From a checkpoint of a small image captioner.
Model: 4.33M parameters, 48-pixel images, encoder arch densenet, encoder norm batchnorm, encoder depths [7, 9, 14, 7], decoder width 192, decoder layers 6, decoder activation swiglu.
Training: adamw at rate 0.0013, 10500 steps.
Rows from block 17 of the image encoder of a small image captioner, named by matrix and row number. Rows with one number belong to one channel. Each number is 500 + 40 x the weight over its row's rms, rounded and kept within 0 to 999. All counts start at 0. Numbers have three digits each. After the name is the row's rms in percent of the matrix's.
Before each channel's rows are labels from the 100 images, of 14848, where the channel reaches its highest value: "peak on" is the class under the peak. Only what is clearly more common there than usual is listed. The data: made-up road signs on poles. In brackets: how many of the 100, against the usual share in percent.
# conv1: bottleneck pointwise conv (encoder.blocks.19.conv1.weight, 96x184x1x1), inputs 0-91
# conv2: growth 3x3 conv (encoder.blocks.19.conv2.weight, 24x96x3x3, transposed, each kernel summed), outputs 0-23

peak on: symbol (56 vs 1.8)
conv1.76 100:467471489546431508524533491533466500574485450471563434551494456476414563452479460466497501498530488509461469447421581446491534478532500550518464490551528466496558459521444508442490508483543475458545504534380495492559510528503456466493556441495561476515495457530509508471524496
conv2.76 084:539534480524490408563494471448435496539520445471441508488463466527470526

peak on: rim (26 vs 3.8)
conv1.37 099:541543502501373515504487487491482507506548459512488448468507490537478543476526565493457460462469459523442471513476520494484550443523538544484445507555521508491509467516478536492478500559479432505526510556417417528499504456476516497482537467492537421465492551562461468512528441
conv2.37 139:465453531513503415506497454495487421486509471449482510481476421532425512

peak on: symbol (91 vs 1.8)
conv1.83 100:527448554520513489539512499446484536544475502542595451504539556531428504482502481488481463539516511529514503439522515513536499555500596544553493498579513510466569532528535487429539458531505501471534461565517484497482543474538510508506585466520583519528544498568547507490447467
conv2.83 086:523510412481464442470525461445478475502528478484492469469450437424455492

peak on: symbol (55 vs 1.8)
conv1.19 101:526519452510421492531418508501407468528526503488482487475518460502530507477490524512478536496471451513427462501525567509465478449488479457555532472521517473488458448530499493536496481509500515505516569433511525523535505484502572453488396412456445503448462520567494448519639480
conv2.19 083:460450517485416506552469500471412480460465479446457459507482478528449504

peak on: symbol (43 vs 1.8)
conv1.44 098:518543492469429483526515475467461467483500510535483487490546619560464500536524480467490475466511473483588440514495504516481447547531584469523485547585506502485525471530468492510522417518469500428571530444548480542490511422561598504498490478490532511460510495504524472472620464
conv2.44 083:469505499483486410469449465543434438474505532496528496448454431520477470

peak on: symbol (60 vs 1.8)
conv1.82 098:493474495516417559530529488570503494493511507539530536484536526456506483489528453525518504517536488508473487447529491511486522511527465544452620500475481459542566552511561470492526513454469496537447515519559506561485473562515563527479535498478518583517541508484537598463510475
conv2.82 095:445498479437491472438497506499463456450504530492489431468491442404477485

peak on: face (64 vs 25.8); symbol (34 vs 1.8)
conv1.11 098:507523501531573462506517542516496455552503544498510524566486445521456533515521481517478525497525520470564508563484485510553468568527402503529484555455487527417517524478514469500500503505436513527481496577478510433512504553517486554634538517532485531521468534478477494601467470
conv2.11 121:472472464509478467500461458470477452424465467517440482435475484480445422

peak on: symbol (76 vs 1.8)
conv1.5 096:488416472476433485565473530517458491505569531438527507521487502495525481478464455482572505503539476548446487526549496496488483529529499523563530590487498521500532503468501447525545466457481507504547485438607606492508523519510601446528402460465461527482484478524554478509503509
conv2.5 141:515497413456460476483455478423471499436435447485440460502500509500509511

peak on: symbol (74 vs 1.8)
conv1.17 103:401429469495502517457512432511458432484541484487534441508503504409417562485507470471522449523505456466522438460546476481509537463454394529447510510409453456498498481459479486467443448480568535493477427470488536493488460460506460520530549452483521442504471451438392452488439483
conv2.17 090:446435489462501467517478479466478506481516416494385540505451486517484497

peak on: rim (41 vs 3.8)
conv1.3 099:542493521410488447484502440486527527496504455557504503470518612552371529521540564464405514461503514496516526540462534492509442491510603482523491517631535518507512520508575555524527463550530466457523500487455421494466563456545532453439542499523589482462502513534485525495542462
conv2.3 119:475506504561504444545529517528446409529513524490512500438476411497462491

peak on: face (65 vs 25.8); symbol (35 vs 1.8)
conv1.68 099:445436507441579470488487402494480467521434460465566524487495555434475516407494475477490462469494521530510473487409530441488482463457516504471483489466533465518479470472557518493497572444614472483525483447497527457531528548502405441467509504472498499424542436482468519590480539
conv2.68 091:477459476516530505615488532472481511539537480537471505402482502541505539

peak on: symbol (50 vs 1.8)
conv1.56 100:540442496574446480545470548494554492488514563503440481516560465515519422466538469513536498464561526464427498513520538527476502478514516507503550488483488527559456523511506470542478562471465466490483544388537533579577506584489597480485417536497489511483489487563493547506537461
conv2.56 114:491481435465440497507458455475413480451549441466503451519477477530452495

peak on: rim (26 vs 3.8)
conv1.57 100:517513498464440480460484412428463481490488448531439489505510585541449507484507520520460449486478484483517472494470485475518463394501512486432521522589489510474453523502552532546515463539408467461519517430421482471510502499464528503472505484472523462429456519522421514509531518
conv2.57 090:495472514512495452544485493475476392464539484492503496564519423509420498

peak on: symbol (61 vs 1.8)
conv1.71 101:474466510547446505547573582453476548543468452499566435542564511455432536456500493451483516478507524510531525437395571460493484570469534522545477456577569467519529474511465506485468516486514512503503527572472476492499558498542492475513606449504593539506525456562539512518491463
conv2.71 091:524469436540442470498540464463457482498544443441446522473469481525436461